{"arch": "wavenet", "norm": "groupnorm", "kernel_size": 3, "wave_strides": [10, 4, 4], "am_softmax_scale": 30, "optimizer": "normuon", "learning_rate": 0.018, "nesterov": false, "epochs": 20.4, "lr_schedule": "wsd"}
Rows from block 5 of a small audio embedding model, named by matrix and row number. Rows with one number belong to one channel. Each number is 200 + 20 x the weight over its row's rms, rounded and kept within 0 to 999. All counts start at 0.
Before each channel's rows are labels from the 100 clips, of 14976, where the channel reaches its largest size: "peak on" is the class under the peak; "top examples" is what is common among them. Only what is clearly more common there than usual is listed. The data: short made-up English sentences, spoken by a formant synthesiser in many voices.
# filt: filter width-3 conv (model.blocks.5.filt.weight, 384x384x3, standardized in use, each kernel summed), inputs 128-255
# gate: gate width-3 conv (model.blocks.5.gate.weight, 384x384x3, standardized in use, each kernel summed), inputs 128-255
# out: residual pointwise conv (model.blocks.5.out.weight, 384x384x1, standardized in use, transposed), outputs 128-255

peak on: /ɛ/
top examples: /w/; /z/; "was"; sentence kind: question
filt.360,204,188,171,192,215,220,185,182,201,210,197,194,188,213,201,219,200,201,229,185,179,211,217,194,207,179,222,207,202,181,205,213,180,190,182,210,228,194,155,157,186,236,187,173,201,184,213,206,209,193,235,210,199,220,197,206,190,201,210,199,207,198,193,161,186,221,211,215,231,176,212,198,192,184,158,209,220,197,149,179,210,193,185,210,215,165,186,184,180,220,214,203,193,245,192,231,228,174,238,195,198,246,178,222,190,185,176,219,191,148,183,223,206,210,177,178,219,171,166,194,202,173,186,187,210,184,232,165
gate.360,179,196,216,190,194,215,226,212,195,163,167,210,172,196,202,180,180,185,175,172,191,158,187,198,218,167,185,215,197,192,212,201,172,218,222,212,191,161,203,205,214,200,172,183,228,211,210,203,211,181,214,193,187,188,214,160,161,170,192,201,218,177,201,222,194,200,212,208,188,205,184,168,205,208,229,194,207,183,209,211,232,217,181,203,209,205,220,215,201,212,184,137,178,207,214,187,212,177,211,215,227,201,173,241,224,211,175,214,211,222,207,197,212,240,216,196,189,201,158,209,203,182,191,171,199,180,195,214
out.360,196,189,168,229,207,216,172,193,223,206,182,196,167,207,224,206,178,216,201,199,232,227,206,162,265,194,194,196,205,202,184,180,210,205,224,215,184,183,183,226,210,238,190,217,196,196,172,226,235,162,233,256,200,196,213,173,194,204,202,197,195,195,175,221,198,216,194,189,186,207,202,179,209,146,201,200,205,202,178,173,197,213,224,242,210,217,202,199,192,201,213,202,217,214,218,211,220,182,159,216,214,220,209,202,210,207,184,245,194,184,203,227,178,193,219,162,197,222,219,211,191,214,151,184,204,155,241,193

peak on: /l/
top examples: sentence kind: request; /p/; "please"; "me"
filt.87,226,219,222,191,202,182,209,226,195,208,205,178,189,154,173,214,235,195,203,224,213,183,224,228,169,224,217,226,197,160,230,233,190,200,206,203,230,183,211,197,170,165,189,186,234,215,203,198,201,211,196,220,180,217,195,170,203,189,198,202,221,230,220,201,222,188,199,174,203,204,170,205,230,205,181,235,193,202,179,248,204,155,198,184,186,231,186,216,179,250,210,209,201,205,216,189,184,197,187,221,205,238,196,224,175,216,198,172,166,194,182,189,178,184,195,221,174,184,212,164,149,185,192,200,194,222,220,198
gate.87,185,180,199,220,183,206,220,184,190,176,229,198,207,197,233,191,204,222,199,212,196,183,188,207,224,212,176,180,202,235,178,202,200,202,168,205,186,186,205,177,163,229,156,175,181,167,213,172,156,172,205,195,190,163,184,212,208,179,203,197,218,210,179,238,182,184,192,147,198,183,174,212,179,192,168,194,197,167,182,170,224,233,223,188,190,199,185,171,211,236,172,216,198,190,240,171,210,185,194,203,179,205,240,195,191,196,229,191,165,183,207,177,205,199,193,182,181,233,227,206,203,177,158,225,199,187,204,234
out.87,220,188,205,205,194,211,207,216,232,233,217,202,178,183,209,240,206,186,207,216,213,201,191,219,191,203,211,229,192,207,183,157,218,171,200,179,214,208,207,230,224,178,178,204,189,170,194,176,171,229,202,235,188,183,158,153,201,193,204,210,206,194,163,224,210,198,213,154,179,213,211,203,204,216,185,211,183,165,202,210,222,222,214,189,224,246,203,211,221,194,171,183,188,190,156,213,177,172,158,243,205,200,216,213,195,194,222,163,177,199,188,232,186,206,198,203,191,189,198,166,196,186,211,205,200,223,203,193

peak on: /ɛ/
top examples: sentence kind: question; "where"
filt.52,193,185,194,230,172,228,181,220,230,203,209,205,184,151,190,201,206,192,218,206,188,224,210,235,186,227,214,183,179,235,212,212,219,188,227,230,176,225,170,201,200,187,195,166,196,203,171,204,151,191,236,153,226,199,195,219,169,213,205,247,191,222,186,190,220,205,225,202,191,236,183,201,210,223,194,216,229,211,195,219,178,194,197,219,201,187,196,195,209,206,199,183,207,195,231,212,196,191,223,192,151,180,200,205,213,215,150,208,204,169,198,214,212,204,202,159,248,193,185,195,191,196,189,191,215,205,197,185
gate.52,218,205,206,167,175,190,199,172,172,217,219,193,206,236,167,222,184,198,230,230,226,208,223,185,210,181,192,186,175,170,171,182,208,197,210,202,179,162,195,201,216,226,197,195,221,174,196,183,215,218,180,186,188,196,209,195,191,198,219,176,180,225,210,228,193,159,204,204,196,202,201,218,217,214,206,210,178,187,183,209,206,227,189,187,204,226,211,215,204,173,198,207,195,221,216,207,218,204,228,217,195,230,220,245,159,212,212,211,203,225,199,180,172,178,213,176,241,235,193,186,205,251,208,151,185,218,195,214
out.52,230,181,223,154,217,173,217,207,179,194,187,212,195,199,211,207,194,203,252,209,216,194,220,167,237,214,164,226,210,202,214,172,180,193,192,190,173,191,191,193,210,214,213,194,207,194,161,195,181,192,223,205,209,215,184,225,201,209,195,191,210,204,185,164,228,203,217,194,215,166,224,211,212,203,212,219,199,181,214,205,198,218,172,215,191,191,209,205,210,176,225,199,214,210,169,235,190,209,200,200,205,219,194,211,202,174,170,217,204,201,229,210,190,196,216,184,211,193,220,230,191,165,179,215,209,176,204,199

peak on: /w/
top examples: /z/; /w/; sentence kind: question; "where"
filt.300,232,227,206,195,231,167,191,240,219,233,165,183,183,210,189,193,195,179,212,181,203,188,213,192,225,225,197,180,197,218,207,226,161,215,227,198,165,189,185,177,147,230,171,209,206,194,198,212,230,191,183,156,181,181,203,231,212,216,181,212,175,173,194,207,220,237,215,191,207,209,198,180,187,206,197,211,207,193,214,216,206,193,160,245,213,214,208,223,186,201,168,168,182,213,194,213,210,207,215,179,181,192,196,195,195,198,214,195,258,203,183,184,203,181,222,214,207,199,173,221,184,187,195,196,210,187,212,187
gate.300,197,209,188,188,201,221,218,192,243,216,185,241,185,174,210,207,186,174,197,195,189,195,231,213,225,198,208,161,188,215,202,224,193,211,170,182,192,181,174,193,183,206,206,176,159,204,223,216,207,181,197,197,204,163,181,204,195,206,218,199,214,207,174,228,186,190,204,198,238,184,223,211,204,199,193,170,196,203,173,198,222,208,204,245,205,239,202,186,210,232,193,207,203,226,240,226,195,209,211,184,207,238,231,185,199,200,226,158,191,177,214,211,188,200,194,165,189,194,210,232,231,188,172,168,171,209,183,245
out.300,209,173,197,200,189,191,225,196,211,182,176,211,205,229,239,217,187,201,212,230,220,213,221,215,170,209,165,210,247,211,205,220,215,175,216,208,162,196,202,232,225,229,223,194,216,245,205,212,208,163,195,202,157,186,194,187,207,220,188,172,187,195,170,216,192,210,191,204,200,223,230,187,194,214,173,202,181,193,231,203,167,174,216,169,200,207,184,197,206,178,212,251,193,211,197,215,215,194,216,201,195,193,217,188,201,231,178,184,182,203,199,207,187,183,216,210,194,237,175,165,207,199,225,191,197,215,191,206

peak on: /l/; /u/
top examples: /p/; sentence kind: request; "please"; "me"
filt.266,211,198,213,218,184,209,208,209,200,195,242,209,186,196,218,211,153,187,179,202,222,186,199,190,158,231,182,186,212,229,229,220,191,190,199,189,184,217,223,192,221,221,212,178,163,205,221,189,191,208,209,243,241,200,191,221,185,213,216,198,196,219,202,236,217,158,219,177,202,182,211,188,203,218,232,182,220,236,164,214,177,217,194,176,208,213,214,207,192,186,206,170,195,178,194,164,212,222,214,207,177,157,198,212,179,202,212,197,227,185,184,185,203,210,188,205,182,192,197,225,210,178,198,207,204,222,179,219
gate.266,226,212,177,183,173,214,204,202,216,206,201,207,211,189,188,216,193,181,212,204,188,198,200,197,174,198,199,183,223,162,216,194,178,264,199,200,207,181,191,182,219,188,223,195,192,181,209,183,211,182,211,202,201,192,200,206,194,200,215,214,191,151,196,196,201,205,211,223,240,188,194,222,204,194,187,204,220,180,206,205,205,206,219,253,210,173,221,193,220,186,180,228,232,188,211,215,199,168,229,215,200,192,190,214,226,197,232,232,212,235,188,195,188,197,225,188,213,171,214,224,225,247,177,193,204,233,232,254
out.266,213,208,207,218,205,199,210,178,175,188,186,217,201,208,196,231,222,170,246,209,213,209,174,206,238,199,205,192,193,180,183,239,210,198,217,207,195,227,178,209,209,227,190,222,181,207,204,233,210,193,201,182,226,199,204,183,181,219,174,207,208,222,194,157,198,211,197,184,193,165,163,215,184,203,205,202,236,171,200,202,159,194,175,240,203,224,194,216,201,188,200,208,231,201,202,195,226,226,190,182,192,169,232,196,188,238,200,204,222,224,220,214,188,188,194,214,150,189,195,202,203,218,209,170,184,221,205,204

peak on: /w/
top examples: sentence kind: question; /u/; "who"; "where"
filt.109,217,197,203,238,203,173,198,203,189,201,217,188,179,211,187,211,203,188,194,193,182,228,198,211,187,190,188,204,188,186,196,190,190,177,201,207,213,195,175,201,198,194,193,191,188,214,182,192,184,168,196,218,192,184,196,222,203,172,219,213,208,163,195,229,202,217,204,212,163,191,172,198,201,206,193,238,196,183,182,199,198,190,225,202,173,181,204,197,208,249,211,201,246,210,193,203,169,217,236,209,195,201,199,247,197,201,202,239,204,188,202,195,213,170,177,212,227,213,204,183,195,236,192,241,234,209,217,185
gate.109,196,215,198,182,205,199,204,183,208,177,219,187,228,202,195,182,163,236,197,215,241,197,216,201,197,163,186,188,150,197,171,195,184,178,203,189,190,226,217,173,173,215,174,198,210,203,170,187,188,195,202,212,190,208,237,188,188,187,205,192,177,176,213,205,207,171,169,206,247,218,206,241,263,164,233,225,204,206,201,197,240,212,238,189,213,174,198,191,195,196,251,213,178,199,213,154,187,180,230,171,254,240,207,189,183,219,209,188,186,211,219,236,214,223,222,207,182,194,206,179,221,198,200,189,202,212,244,208
out.109,227,222,192,190,187,201,200,198,180,214,179,193,178,175,173,216,205,178,195,231,217,229,205,199,174,191,196,226,234,235,189,219,211,212,185,202,203,205,187,192,210,223,227,178,205,223,192,190,249,217,171,214,226,212,191,234,216,219,196,208,213,198,223,192,205,176,235,211,196,215,193,225,207,202,163,224,161,153,206,176,217,192,203,177,239,189,185,182,238,193,173,174,230,231,197,198,169,190,166,224,222,168,206,216,221,184,202,151,183,205,206,184,212,194,184,213,220,200,173,220,227,218,215,218,180,206,213,164

peak on: /ɛ/; /p/
top examples: /z/; "where"; sentence kind: request; "please"
filt.166,181,210,196,175,205,210,195,178,174,185,183,213,194,218,198,225,177,208,186,205,180,208,195,242,181,225,187,220,163,190,189,216,197,212,200,189,188,219,186,183,186,200,170,202,190,178,198,168,175,188,216,216,210,212,220,214,201,204,203,199,177,194,181,226,208,180,187,233,238,176,184,186,189,212,217,184,220,188,188,208,189,160,214,155,238,219,195,187,201,226,218,200,210,210,167,184,222,192,212,238,220,210,205,211,179,196,214,215,206,247,213,166,210,218,175,200,178,179,198,206,169,208,193,206,180,180,201,176
gate.166,198,222,197,240,225,213,188,236,216,231,207,209,186,191,248,220,155,193,199,176,217,201,211,235,207,217,175,210,213,216,203,204,195,226,173,222,196,191,174,207,219,177,182,207,207,190,196,211,184,203,192,168,238,216,231,191,189,196,206,190,206,182,189,191,177,194,184,207,254,246,223,226,215,207,251,173,181,209,229,231,185,199,203,209,233,200,230,198,175,204,237,209,218,223,194,225,181,210,194,228,227,235,196,202,168,182,190,208,190,178,179,196,185,204,233,217,209,206,148,175,212,191,159,182,186,244,212,214
out.166,194,226,205,184,176,211,196,236,192,217,191,194,190,168,176,233,199,188,173,198,193,243,208,173,246,194,214,184,246,220,174,190,208,187,212,196,207,216,224,200,229,233,191,163,217,180,220,172,190,224,210,220,172,196,219,216,196,208,194,204,208,164,250,169,222,210,188,215,206,178,220,185,215,201,203,198,178,197,213,244,219,203,206,243,188,193,227,192,181,227,152,185,172,210,234,178,175,211,186,188,187,212,186,200,217,192,203,202,205,168,175,161,196,161,206,177,181,195,186,182,169,244,203,229,212,225,182,216

peak on: /l/
top examples: /p/; "please"; sentence kind: request; "me"
filt.96,205,180,191,229,175,246,214,225,189,241,187,165,159,213,223,223,206,186,186,189,196,213,193,243,162,219,198,206,212,198,209,174,226,176,210,203,206,179,216,195,205,215,208,183,196,195,216,230,197,204,191,191,171,200,203,152,195,203,170,189,195,235,176,205,193,172,209,192,160,204,196,197,186,219,178,219,179,212,170,209,218,186,195,186,191,199,158,194,221,191,212,237,216,180,186,203,185,173,140,193,159,175,199,218,191,175,178,178,152,194,179,170,202,185,173,179,180,192,200,193,222,219,194,250,154,179,181,184
gate.96,196,222,185,187,243,196,202,226,213,186,160,209,178,184,173,168,210,221,209,173,199,204,199,214,182,193,177,180,211,229,200,222,180,192,229,207,174,197,210,169,147,211,179,188,196,202,196,207,199,203,187,207,211,194,186,218,183,191,192,199,197,197,188,190,216,212,178,203,173,189,249,243,199,184,175,238,197,196,174,209,186,203,190,190,190,197,192,181,193,165,198,189,169,175,220,252,173,178,204,195,184,200,184,213,236,229,212,173,194,204,224,202,218,201,191,217,197,221,197,217,218,225,171,207,196,203,185,243
out.96,219,173,192,180,213,198,207,203,193,217,201,231,195,179,170,198,205,192,240,187,192,213,184,201,183,197,201,207,178,191,179,242,173,211,211,188,219,215,215,216,210,179,198,183,217,198,211,175,146,226,202,200,154,181,149,191,223,211,211,180,167,195,154,214,210,213,209,204,199,184,163,222,207,198,201,201,198,210,194,189,156,205,218,167,187,199,204,228,206,189,159,194,199,204,211,222,172,205,215,177,229,183,245,193,230,160,188,187,195,233,231,222,223,198,179,221,184,194,201,209,157,201,183,199,202,214,195,218

peak on: /w/; /ð/
top examples: /z/; /w/; "was"
filt.123,193,202,179,182,188,205,213,179,199,162,191,222,223,168,212,219,189,195,189,193,183,205,238,200,186,207,158,214,184,196,227,189,224,211,199,167,199,197,218,209,189,190,202,214,191,183,209,208,188,232,208,185,194,214,200,227,167,180,189,150,194,179,206,205,216,213,213,166,196,196,197,184,161,252,209,205,156,179,212,193,228,206,202,202,174,216,201,204,186,207,221,231,192,219,212,184,193,177,160,199,192,192,224,212,206,188,204,209,194,182,226,209,180,240,198,222,217,193,229,169,211,173,212,219,184,206,188,191
gate.123,174,189,202,215,205,229,211,187,224,244,193,192,193,211,187,218,187,236,188,219,193,193,228,226,213,165,215,211,187,215,199,203,180,209,190,191,239,232,182,207,212,194,212,233,184,232,193,201,216,180,222,200,193,201,206,186,225,206,204,222,192,176,203,205,200,189,167,180,207,225,194,210,206,186,223,203,188,190,237,185,223,191,178,198,205,213,209,208,182,173,175,210,199,177,205,203,199,198,235,194,180,183,193,204,195,192,207,222,218,205,216,193,185,223,219,184,173,179,230,214,218,234,217,211,191,213,191,196
out.123,218,189,218,207,171,194,172,205,253,197,172,198,190,179,176,215,192,205,223,184,172,221,231,239,186,218,235,182,225,201,158,193,206,212,193,224,212,191,217,208,241,157,176,196,220,217,204,194,234,195,199,198,212,196,200,232,205,169,197,193,219,189,196,202,196,195,169,204,158,230,159,180,211,206,232,198,190,186,203,170,216,213,181,207,213,205,194,224,225,219,204,200,181,139,228,211,222,198,203,185,206,224,247,182,196,185,201,222,221,199,195,194,217,170,184,211,189,201,208,208,206,208,214,216,191,164,208,176

peak on: /w/
top examples: sentence kind: question; /w/; "where"; "is"
filt.78,207,182,181,195,200,190,208,218,190,209,192,198,231,190,171,207,234,164,183,208,189,187,215,196,171,207,185,252,169,201,192,201,152,182,200,173,209,199,190,171,215,193,169,192,181,205,177,196,237,174,184,238,199,187,180,230,219,188,162,212,217,229,206,172,158,196,191,215,229,217,189,215,195,226,193,216,201,202,213,200,225,197,193,196,186,200,236,195,205,189,203,205,210,223,175,187,178,184,180,197,177,223,195,214,214,203,217,194,163,183,195,230,177,175,159,217,195,200,170,156,188,187,206,248,192,209,163,192
gate.78,204,184,228,197,207,215,212,186,196,195,224,240,215,196,220,187,171,227,194,250,177,209,181,169,185,209,254,194,212,237,189,163,214,202,200,183,193,214,188,198,239,195,212,172,201,204,214,213,184,237,220,222,206,203,160,198,205,212,207,185,216,218,170,239,179,195,211,196,183,198,185,236,203,241,220,177,211,180,223,208,235,169,193,172,181,260,196,199,173,209,196,206,217,147,183,178,179,183,189,221,193,205,190,186,202,213,200,181,155,187,255,210,223,203,209,189,200,180,198,179,190,185,184,202,192,206,162,187
out.78,229,212,231,236,207,229,226,218,192,177,215,177,222,141,191,198,218,232,185,227,192,205,169,206,175,208,214,186,205,219,193,222,225,204,214,216,200,215,184,187,209,172,150,194,212,211,203,248,151,173,221,211,156,169,207,162,169,210,208,199,194,193,201,194,197,214,209,193,159,167,196,227,196,193,168,227,177,193,189,187,167,181,189,194,181,205,194,198,213,184,202,193,183,200,212,196,185,181,220,216,203,213,193,224,205,174,180,193,212,176,184,178,187,186,194,207,221,205,183,213,218,198,183,179,176,191,193,205

peak on: /l/
top examples: sentence kind: request; /p/; "please"; "me"
filt.28,214,199,198,227,199,219,198,197,173,188,168,225,184,189,199,195,192,209,170,225,167,205,197,223,164,174,211,167,223,201,183,188,216,229,161,193,168,184,170,190,180,180,193,215,204,207,185,166,178,190,192,193,191,220,204,181,227,198,193,225,211,212,184,211,193,252,212,203,196,183,196,179,215,163,175,178,203,201,239,209,212,191,202,212,211,186,237,177,198,179,207,212,206,181,178,208,230,240,229,244,212,201,210,184,212,211,213,191,193,191,188,201,214,180,214,200,254,192,161,204,180,224,224,207,205,195,206,189
gate.28,200,198,206,197,211,160,161,216,199,219,205,193,155,179,208,208,197,206,195,176,192,192,195,223,163,216,208,205,214,228,210,208,151,205,213,210,218,186,162,181,177,176,198,203,194,212,210,214,220,192,201,195,216,202,208,174,209,172,185,244,189,228,216,203,193,175,204,231,195,195,207,192,154,221,192,172,179,157,204,196,220,207,217,204,218,232,212,191,204,225,171,197,217,226,195,192,206,200,178,201,195,218,229,181,190,196,187,192,206,177,191,176,218,161,198,194,220,204,157,130,184,184,193,224,183,212,183,180
out.28,205,192,212,201,198,253,204,204,177,179,253,214,197,218,213,200,208,205,192,197,190,210,198,213,236,237,196,221,212,202,152,185,203,218,185,217,199,217,208,202,230,210,207,228,167,182,205,182,186,183,214,186,235,223,205,255,199,238,209,212,215,207,188,169,206,201,182,197,174,228,241,186,195,196,209,184,198,182,206,240,210,204,183,233,177,241,188,195,192,191,216,184,163,202,238,214,197,198,179,185,202,214,212,181,221,231,203,230,224,221,192,186,188,222,188,221,194,236,218,253,193,198,207,226,194,233,214,209

peak on: /ɛ/
top examples: "where"; sentence kind: request
filt.175,198,224,196,172,221,203,207,223,205,191,206,216,244,242,171,203,244,188,189,198,219,207,210,217,178,218,206,215,185,205,220,211,217,185,214,202,198,201,236,224,210,199,210,195,239,209,225,200,220,153,197,224,204,189,187,191,204,198,220,168,212,216,204,184,172,176,168,213,247,185,215,219,204,170,179,191,187,190,186,173,203,217,209,181,182,187,206,214,177,184,193,165,188,217,203,223,163,232,167,186,214,234,223,190,183,190,233,149,185,212,224,193,219,211,178,209,189,175,220,228,202,198,219,210,197,155,205,201
gate.175,219,216,207,179,196,196,202,187,180,218,210,199,167,210,221,188,177,222,175,212,211,187,211,190,206,184,204,209,206,226,193,223,169,181,217,178,186,197,204,201,195,153,221,190,189,215,216,177,190,172,187,216,185,155,245,201,198,196,197,166,184,239,192,198,215,183,195,199,221,211,219,239,199,189,248,218,236,237,204,214,206,183,197,213,202,213,179,180,223,190,225,192,185,137,190,204,202,189,174,187,192,197,204,209,174,197,181,197,182,179,216,219,180,145,191,220,194,169,191,225,206,208,190,202,193,195,193,222
out.175,207,215,168,186,170,225,191,190,186,218,197,187,190,193,192,209,201,219,223,215,196,190,199,215,174,166,191,212,204,179,202,185,237,208,187,205,170,216,205,219,164,170,219,224,217,187,191,214,226,188,225,191,213,199,194,170,201,169,209,201,202,184,200,231,196,231,195,225,215,204,168,210,176,206,160,214,203,189,164,181,213,208,224,199,152,231,194,212,208,221,224,207,165,224,205,212,189,207,206,198,222,185,227,196,203,227,225,168,214,190,229,181,209,182,180,225,198,184,193,184,211,177,219,209,211,169,210,197

peak on: /ɛ/
top examples: sentence kind: question; /u/; "who"
filt.13,214,197,201,200,157,177,204,168,186,132,228,217,214,206,183,184,196,218,217,203,223,260,201,222,216,183,212,201,188,215,164,232,194,187,191,190,193,196,176,219,196,260,154,183,203,211,185,211,220,158,185,165,192,197,187,195,231,188,239,195,200,224,206,218,153,214,231,166,172,202,162,174,199,211,203,201,206,202,194,195,171,190,180,189,192,205,201,187,221,233,222,166,168,218,218,191,225,160,215,182,206,208,224,247,208,215,217,211,191,203,191,211,195,218,241,223,253,192,224,196,192,188,188,195,209,203,219,203
gate.13,185,183,171,177,184,208,222,184,199,213,216,201,229,213,200,167,217,195,237,201,181,193,192,197,171,195,224,199,227,202,189,192,206,187,201,198,199,205,180,196,205,199,215,179,209,206,203,195,220,250,205,200,223,214,202,207,191,217,205,217,194,231,194,215,205,167,170,212,167,214,238,235,174,224,210,183,196,186,199,213,205,165,213,201,178,208,207,207,222,224,223,217,178,184,188,155,156,180,227,205,199,214,222,198,192,207,203,198,218,182,199,241,190,175,226,195,231,243,194,190,204,187,160,161,232,221,200,208
out.13,201,179,233,224,178,186,186,194,216,196,172,199,195,220,225,162,190,209,237,211,180,173,204,207,177,209,212,179,184,204,230,210,194,210,187,190,194,167,201,218,208,169,213,199,203,210,222,169,160,254,208,231,195,204,182,181,189,193,156,185,207,209,189,232,213,197,211,229,211,195,190,204,206,180,168,233,204,194,174,227,157,183,212,192,174,224,190,210,215,191,215,235,204,188,221,210,192,196,224,198,203,188,207,197,169,152,198,186,228,197,198,222,188,225,218,202,214,183,223,237,189,209,173,215,222,195,194,223

peak on: /w/; /i/
top examples: /z/; sentence kind: question; "where"; "is"
filt.370,192,202,184,185,235,204,225,183,179,197,199,143,189,145,201,205,209,187,199,198,201,226,176,210,214,196,216,235,202,217,215,208,222,167,213,192,201,152,218,184,201,203,175,188,183,196,211,184,172,163,210,220,223,200,216,210,211,238,219,201,205,191,187,225,188,204,204,235,189,206,173,164,173,227,203,211,170,187,174,218,205,210,181,204,211,219,185,208,164,204,200,185,201,194,192,211,191,191,211,197,242,190,188,209,178,182,211,219,202,197,199,174,183,214,202,230,213,192,198,198,217,184,230,192,211,240,205,243
gate.370,207,216,196,223,184,228,187,167,175,210,220,220,179,184,239,192,172,188,211,260,223,197,224,211,169,225,203,186,221,191,195,210,164,200,174,212,209,230,154,199,201,212,190,183,216,217,251,209,208,233,193,180,238,228,222,211,211,196,225,203,200,166,219,198,173,188,207,204,221,193,241,258,215,221,226,222,201,206,221,208,222,205,209,199,195,170,195,195,158,201,193,182,188,204,202,180,179,224,193,206,222,198,208,220,168,223,190,185,226,198,192,208,221,172,199,185,195,228,189,145,189,182,208,203,183,207,153,238
out.370,188,221,170,225,180,196,187,205,193,189,185,184,205,165,196,202,203,197,141,207,213,214,211,224,211,183,208,191,236,202,189,209,197,203,217,206,213,211,162,187,231,200,202,223,247,202,184,206,207,190,208,201,187,185,207,239,215,187,196,210,176,198,230,179,182,182,200,235,188,218,210,186,192,183,221,212,192,226,148,195,214,198,188,153,170,205,211,199,193,197,169,238,211,180,211,209,208,176,170,208,196,186,211,202,201,228,186,195,204,179,186,199,183,206,174,240,222,182,223,219,191,145,193,211,184,226,215,206

peak on: /w/
top examples: "where"
filt.243,207,193,205,211,202,203,208,194,237,221,198,196,209,235,161,222,190,196,197,178,233,200,198,165,248,175,183,190,216,170,215,213,209,215,168,210,228,200,164,200,222,188,202,211,211,195,195,198,194,213,205,179,211,194,169,248,222,160,209,209,164,211,196,194,206,203,186,189,193,218,187,167,176,206,227,223,173,185,217,208,182,176,176,235,224,190,202,169,192,207,187,199,190,212,211,206,183,207,162,195,241,179,195,197,232,214,228,221,233,230,210,184,193,252,209,190,202,197,241,223,191,197,208,212,231,208,230,192
gate.243,177,249,189,195,163,185,208,225,211,204,213,191,222,188,176,169,172,232,181,214,166,158,184,186,192,219,213,186,199,205,204,196,205,216,177,215,240,215,197,219,184,194,164,162,209,245,201,188,225,197,211,232,195,233,186,198,174,189,225,216,179,158,194,221,199,239,173,181,195,200,199,212,215,224,217,197,198,165,209,209,210,228,209,194,224,172,199,197,169,198,175,198,193,165,202,170,204,187,200,225,213,180,166,179,176,191,219,190,173,200,224,237,194,234,213,194,196,189,247,215,237,162,152,171,220,199,176,220
out.243,164,221,215,201,206,201,204,204,191,195,215,210,209,202,190,205,192,186,205,223,196,207,183,219,208,185,227,191,161,173,201,188,191,203,188,209,209,173,217,203,183,215,207,190,205,215,213,219,192,191,220,218,202,220,210,185,179,185,176,200,184,193,235,234,208,193,188,199,198,164,189,188,173,205,224,186,262,186,204,211,203,209,167,156,194,210,210,196,186,204,214,204,194,183,174,200,182,224,196,227,181,187,213,214,209,185,190,180,191,192,225,226,193,184,199,176,205,193,195,157,210,183,187,173,184,196,215,185

peak on: /w/
top examples: sentence kind: question; "who"; "where"
filt.215,187,175,217,204,195,235,223,209,206,215,196,207,194,196,205,211,191,206,169,212,206,207,232,204,186,217,214,214,202,231,192,171,249,220,199,224,199,204,176,213,195,228,203,217,188,181,216,165,228,224,191,196,179,225,234,209,212,213,220,182,220,192,216,212,164,211,206,172,241,215,193,179,222,174,194,184,191,199,234,201,219,191,169,184,179,216,213,205,177,209,185,205,214,189,223,193,249,199,222,212,217,216,198,194,205,209,182,221,200,196,185,244,212,205,195,229,194,188,172,197,184,202,197,209,167,220,212,201
gate.215,192,216,212,170,166,198,180,174,169,200,191,215,199,255,215,180,198,197,219,208,201,193,239,173,206,207,192,213,188,146,217,196,172,195,207,221,198,192,206,228,205,195,190,185,228,196,226,171,201,169,205,200,175,225,193,191,210,206,211,181,207,217,212,200,223,195,213,196,212,215,200,222,202,226,198,222,238,179,210,208,219,210,211,210,177,196,186,231,200,224,226,180,204,193,222,168,180,248,168,214,188,237,203,185,206,190,193,207,197,160,193,199,203,187,205,166,166,195,197,187,180,208,207,209,221,201,161,210
out.215,202,193,220,188,212,152,222,205,182,195,215,205,203,201,218,231,186,213,215,207,189,185,230,172,176,200,200,216,173,212,194,204,201,190,194,208,181,204,198,188,215,192,186,196,191,193,183,215,191,220,218,202,170,204,207,147,233,225,230,201,201,193,169,157,210,208,177,185,219,170,233,212,212,208,185,171,187,203,192,176,228,194,171,216,186,216,199,209,193,206,183,189,191,188,181,182,136,232,193,210,205,200,175,164,168,198,164,227,204,179,190,212,198,173,187,211,190,185,205,175,179,222,198,196,214,193,162,191